config.yaml
encoder_arch: "vit"
model: "masked image model"
dataset: "patchworks of several textures"
train_examples: 36250
image_size: 32
crop_scale_min: 1
horizontal_flip: true
color_jitter: 0.1
method: "mae"
mask_ratio: 0.5
loss: "mse"
encoder_norm: "layernorm"
encoder_norm_position: "pre"
encoder_activation: "gelu"
encoder_mlp_ratio: 4
encoder_head_dim: 32
encoder_fused_qkv: false
encoder_bias: "all"
encoder_qk_norm: false
encoder_parallel_block: false
encoder_inner_norm: false
encoder_patch_size: [2, 2]
encoder_layers: 14
encoder_width: 160
encoder_positions: "learned"
decoder_width: 192
norm_pix_loss: true
decoder_layers: 4
init: "trunc_normal_002"
residual_init: "none"
optimizer: "cautious_adamw"
lr: 0.0027
beta1: 0.9
beta2: 0.99
eps: 1e-08
grad_clip: 0.5
ema_decay: 0.999
steps: 5900
batch_size: 96
epochs: 15.6
lr_schedule: "cosine"
final_lr_fraction: 0
warmup_steps: 290
weight_decay: 0.4
Rows from block 12 of the encoder of a small masked image model, named by matrix and row number. Rows with one number belong to one neuron. Each number is 128 + 32 x the weight over its row's rms, rounded and kept within 0 to 255. All counts start at 0. Numbers have three digits each. After the name is the row's rms in percent of the matrix's.
After each neuron's rows are labels from the 100 images, of 14976, where the neuron reaches its highest value: "peak on" is the class under the peak. Only what is clearly more common there than usual is listed. The data: patchworks of several textures.
# fc1: MLP up (encoder.blocks.12.mlp.fc1.weight, 640x160), inputs 0-159
# fc2: MLP down (encoder.blocks.12.mlp.fc2.weight, 160x640, transposed), outputs 0-159

fc1.565 453:076138094106125130175131108121100187101174113117104100147133160149126156132097159098121142152119115092134137094087154127141113153096107128125134201124085143141140149149119134113133091137161130121172102128182139124055089131170125126140093127129105161048111134141107176157057131110100129130143112082139119075146043133170172206106110172149084140138134102210166160107139143098124122141154112134130163124085035091130117119155109169146135184203119067155177128139118128219107146169156067
fc2.565 424:083116070081130141211122143101100161172103139157113115141123171149116174114107158088121129124122120131176112108103142122096101161083132128130121191088063138128126092125155124126125119145085140133146132128163145133061079127155120119130072110136104169055130053122116151222119147112171149134157098123148117067136121158136158147087086183151107121172155094204182183120138119097111133123159178137137162075052116072134157102089128125124161083169149119136200118163097161138107181145150170
peak on: checkered

fc1.626 048:093163117111124167135118203107163162071106073135189148128114150046114132109132120154138150108121087102189067108212101108130141103188163143106132112123148109097177150140137134131132130162153141131113149130106153136114116151120150116169131155131094095166066128015133133182141126100114243106152121094079136106121095105112127139153175128172131141179162072089107107175095144167135175110104132130136108155107099168125142132108186122092114117143162137103125125135109129082171219146141118
fc2.626 051:172127186163126148138122136157107161191137144078128127125108127113094132111135167145139105155121138167141157163151178142152146154083045125126042111119098099081150112116084088123130117136079196136179159133138130114153117106072105132142130180169157099099149118206113135142135135189104087155125053178148116154164185092151106115119139184104099123140129151127126110084111094060043122150142175127122103112127175114128128157087100124162137144063084156185094120158215131100111124166139110
peak on: honeycomb

fc1.536 053:138161108125128117091132146192076175076117155143066131094123114056128123115175108106090117165150159176169111149138149241121140131159074099124122127108180095131163154139091154087133121111118167151111159135102121138125134112131131132088107123147088148125096146138188114097167129131142137168124174172144108133165085120135144175116043114112125139053073141108139182143237094100123158112107158149146125155104127120123129085125109109079148131119027128170143138127147141136157047125163098
fc2.536 063:119122122126122096169103067089255109116112071159144125144114111164122136159143136168151163100136131154043113104133037091217130098108152140127095120187133163140095093131107105127142139146126148119158118118144156123097093098199131123112156149103147133106140124198153111138111118080050149091146148135131143110136221146105123101144140134166108153187135120154142106096096101166114108109172180113127149100149098155128142118128127151169120156156170082123148094148091133126129177109111195
peak on: honeycomb

fc1.337 052:155120133121143118159165255132138186147125172149127094155130107184131174144119133120135109132121128201095152104122087182134123111090157130136150100127134139138105122159097118111138125113159111095103139152112075060108091134075144136178119157090113116163127086101087161106104123133138110115136102152208118127160103125091174119137106065150131141098131203147115073092079145152082199118083184130104067143108115149129143183139107086132112113143205088105114059174150173120111123138159118
fc2.337 070:105137123103131130118112038111088049091142152125142126104123146060115088128127145109117123126127147052163088118105193084126143147153182121126123190123108105095108120079138141166134115141137163139174102140156191194181187123155112143134103124146116160150115145103125101109117142088128098138117165073065126134158124112169116216100166127127148101174133041118118119169133148125146097199140084130121177170110131130119087108112146127123145075084066138090131203100123091128161114137139053
peak on: crosshatched

fc1.149 043:128122125143154155102134099097157149122116081128101125183131121135164118177109085123159167093117174158146111103123113127128126112126114142114147100163135164172149131144110046174175136139110102121070074132109135126059133109142142120152086185152179142103111180177107140184130102121100105135153140086157130073097188111164158148161161110089135134107148129118100118078045169140052042064106071115101096124141124139154126208150232113173125135142135166093124125099111163137095183115126139
fc2.149 055:116111134115125183146116132162058185184107184147132152086149136142127104092131126139065098140131135076121088137177183157104124153123159135184139177156129112115158110187143153119123071158148182182144130131106131115198131110084120120148132094139097105151123112057127137115101122151167085122114104087092139138106067122220079121079115123070124152190132102150103107200202114096152181129135129122146175147113135112110151075150042090128121121119113117151137135107191084129140101180151114
peak on: striped

fc1.539 362:129179124145129084082176106161170166131179111126122101174111103097155167162109101146079149085135094090114137119107135133222108138143129087133129131135150175118144207145103132089110113199209070124185083102146132160105064125184148129182167099164091137094140113131156128105068135119101118117181102070135086134146111103210125138175111108125118172101096195142139118079128142131104112096180106176132105158121103112157080136108110148127113174127120143168094133138186140179108102169122140
fc2.539 332:050135125126120145141144094088122130187152113132132115175142146108132153127119140125112115127102078090096119138154162095152111154181114129102124159120197206100114141106196139146113090147170082160184101123154095130127124099175117145185127102125147124117136049139162089087132138141140191158169107091119120131092109134170094088123097154104069123120130186145140130062160126121159150071201144149112124121120187078129082160098163111078134055113098112146085181152190120174074154108111187
peak on: dotted

fc1.248 249:109107141121123166175137120206141130100189121168101074113096141183107147116081144134074153155108187126163122132140165108184142117095095147086156168124112109135106122190093105078133124080158126082119138137134151111089103119182129119103131139105081123077134159132110146129076136148138061162085097148129163086171145139160162144100116148169087205094171148100110134167103120088145128139142117101129114156063049154155191068126119173160129193122102174157160148136086156181120112153109057
fc2.248 236:030125132157129116162133198154106183086085138108135183136167131126077079125136158062155114139129115189180127147161130137074092134142114130112068151138133175101098063093142189165136165127106114188107145122113132136152169107110125129056140096184149138144137102156121170176104124118164116108093176144079126147081158131101143107102067114146071119141122073107119133075140139113076129125146133159121183128105163105097153121099143187126129095159183098121127105142094129133154173083125217
peak on: checkered

fc1.261 417:100136175163133096063148114118128154062174108082149120137180096131123107143134132101120087126124115110084138141144140117202132142199154124113094137174183164138136204147116181138129107141199081131129096134141091149176096144156132148141168103129143110158129204110117134070115127141078099100110174116100128186143045094129110162136142092133115150102097129118126096129112130141148130116148083135127128164203095177139063123186128142138100215149116099161078094107131081168120092110112047
fc2.261 401:120133175197122106066149133113135090124135104090153151139179098119131091133143102154151099098130090140087126165163135100148136134202163128117105115167216166133141158099149174177125131134165102163104095125122088111180114129112131149141181112119136081172130136126103094043172114125117122148120179137095125208133113101100082067140158074094104119090082163079110086116131137160152135106123084133103100177212184155116097172150137119093110141111151128145035126132170093093112109092079137
peak on: checkered; triangles

fc1.465 054:178160115159111160109153181171131171158134161152070103109108120097101138132161114112111121137133151140106154175125144244172141090117104126138086121101157094112109119156085128082127156095148128116153140124120131139112101161088131143118130066173106131153161110190120106065115119105152099181124148194120129129143071151132110156100080120070117148045096122106109177114198130177085218087084175130131153136091135145118136143125118061127121130112058115148110098115150108118170042139168136
fc2.465 060:134118115146130084165118038094193060052172102164144150129150142084101111153100151113133157076131084116059075077088089131170143134129136128126158121145104121161079142106106160151127123141167150148124066126157175155117155072160151131108126185087135130109130141092168104214110137080078139089157215061136139118161176106096151162168133145152132114144139091136144091091126131111198112139127147104117122163095112157115153126131119194160132137185159087122143149106087132174143130139115171
peak on: honeycomb; looped

fc1.101 058:157140124098144184061142176161144108131152148168110138108113120068121109155165092130176101146126142096144149144183131042146142133106063120107096106092120103116120117153107088109147142123107112113139158130093147157068095114145112134090102112167090096145108135198129105089119107079148075138113183172093144116097080144147083162125097067097071125062084109112101138178200128185086106075106227133126130109150146111112111165148191082098136078144103147157139131127162079113163107148139163
fc2.101 059:057114128196119066190132059119166138091111158135066111150127120137147119116117120117060155135136121151090097121130148184184138136115147129151118156101143142154086158161090172153135115115168170131123084138181157147126142113094141134105168159139138149107127153101202086150100116089096124066104093038164139127140175158116155121149119153179127102155140088107145107104091115067180136153156161111117173158103102140126140126116073156194103189130147074118133127144144188194188156179089122
peak on: honeycomb; looped

fc1.428 050:137126107152124103096110142149127123097141203168043150172135169185126132154142081129119109131142165199158075099127099151110109134109107138149138090094078141176154161143110151110110081144131134103117104138170120143103105123114146145148109127148091137134150109150129136119094119161147130152064139093121126094148114133171105162147192093203170149079141139090086109128092142137142038136120078123132086153124124135140126224183238183140141097146134096119151127168178217117104126069123136
fc2.428 053:089109136075135142100123111137170118150140085153083119113137112103092131105111138122120085139130126051091151080113213074137104157142125115117177213114097116126086099165157133128141140133133086141161199132058205134179123141183111136145128157139142084077135185170143130102149113120118099109201168097109127138141085124144113125124118119070113132216134076135102160146097114149141119138128145136145154137184133118101133012110045097130132176120139127174121143089133118132163160092110105
peak on: striped

fc1.302 425:089070117116127141122098097145142114121211135105179145121092161108157094123123159190112111180147189109142145140145107139175195139156108136127125141161112153114157172154107101154101111052160160100117125138131132115110062113167124108107159170213098165050126184157148107112108127158084090145100114102129147102167082071174115145127133095148113164101182132184124151166104114113141159136122091088130135115128082151180102106181093143126121197189106079116127129155108136176143058131115061
fc2.302 389:130109107090126082121112191101168152145145129107101172118094124076146106122158130156082129159139105108116114147119099144173160109142033126134122184164060179067182107061112076142121174124099151130069193132113086134173121124149121116168159142179111134098130136166168133168106135142145106164144168178156135107112125091145140118106084065061092130219155177090060132114147100088144122200080125140123193167119113116153129148142125119096124149140123068088132157150156153130146103130118149
peak on: honeycomb

fc1.399 049:109140144069131092143114190128150093121081101094167136068123165051100122058117185111168140117126051142140137120138102142134124125157151113121103140125185137141159075117143135173131148117138151162129122100137073117142135104161116107108112166107120051119085195123138127167225133105095127078220098129151147123128115135086134092162073164162088115222123143124155120111170071124095173144138083150111109146128165113110134102123037123064127132116143136126128117118150096134098156179134120
fc2.399 056:116142119145141125132135078157161193107071153095165098165117129187173092122183069157121163110143156103168115145119108153143154128130147124107061136145155108110164105157074082137130144137104134096158181140105092124102069161161107130114156115138142158137139055095101116107086125127095146137059104181148134128134171098153121110117160156089105127064127107158138131114191118094095174165188185108140153118127101134147110141160220114128133073120068149127144101214140111056187090071124109
peak on: honeycomb

fc1.576 044:152155129111136155151155167150129222097112143141138097138101116101142139099155130131128147134131079187141115131191094255106140080133157128138161120124132144121121119142075118094142128126165145117158104142126117126148076142095142134175138106099086110171127089095063109131134142112131152172149131133129136145171099154103145152123097140134088182091120201102125109167134089131062234113100212128128121142134134164105142134150131135091101118146176142131088119122121214103193108153163120
fc2.576 054:141128120140126122103134101122141073116202138147136162115168146110113112142117115139147100089119161091111109134063199079190124162116108114159145172094113143105133168110109136187134140126145203140192108135152165178132146085197111133134099192107132149098101128129168140148115117144094079120075123064129143127131130081177142170088154100161143117154120057121097107092124112104061067218160062136117131167103111117125125116103161159180143067084052110098133145106144085085153150129129105
peak on: crosshatched

fc1.361 378:089131152141129147158155101129108141119185140139138086127168147215111163106106136131091096131079115115153117127124175129182086124121149166072077216124116163143118159151120130082162062142113147104142088145160128184123126135167102147191122108072108132082131167120094176155154124122091073127098179086131156122139100126110160190100137152132062166089095096088126103128119129110149132075145113115126107148085062135128171113158107159188137181124188111143110071089111107185166163190117075
fc2.361 369:084121126168127152159144096140151157154158109150122109087152146191100142145115106133136090073119116179201103182191144093096087144163183128127048161181089161147087094130174222153130135131083149158100123124133175178085083148167132129148125115106118137127122088160069164157137133138151096122075138110101122118132084117070138162105109138155074130092119081116191131185133140096131117086149121142130112118078168114118169112163130119102130159111186114160119057180054148136123168114121087
peak on: dotted

fc1.39 371:093170158146126160149161121187111106076134114159123087138134117183096144121114115122114170126104197152087135149139178112102085121066145141088159163108099083147108141183106124065142093143161119112146106153130139130096138104076141164101076157047132140097113115115074168118101135094149096149070157085101148147142111177132151167117147154124104145114088076131134109171093128102083075130087099119130058189100111157100162158138081173190131188147105178189155091126097113124126157216147109
fc2.39 344:062086103147124124157092110112116201135098131106124149095172131154121136111133147060155091120137094192163149143122146102063171154111145124144060173101083119117078037163143183141107175105107164137139142130126133167101176164119129116151082131103114066167146104216138173123121128137198141151093192113089133110119097153026137166136123150115135128153191086129100143158144113122113139147091139140115167149121152096171142162086126159100120131191146096153114105139084153070139157117107144
peak on: honeycomb; brick

fc1.516 045:077143115094113160095132031112138077076112118127141147098109109097120105107120095122129144116114150123178105140182159176134123118116108128129140179174109113130146168119123112122140121154112123125094097129056161175100134090233111096126156180119202163159092133090079074105108120078130184090107121097100161098102132124171113104164171105168154110082146087094124138203062150122124117139116110157151145103086106129161154147061239166092126103160164125111128146140121087104134138106137113
fc2.516 059:138107169184122148198150135167090199187101147096090163157121119082122148161160175104102098135129100165108142147155105083130133149108087135118094063127096132114157136145133120123113072157143122132140125126130105085116171092012143122153126063124124114108127137199073128170130115168148120157131109155166133129104107146151122067088110186080072130166114194111106114092197097110109142077112118136132060092125147107128150155174095128183130174112144127160090074091178144178148112149121129
peak on: crosshatched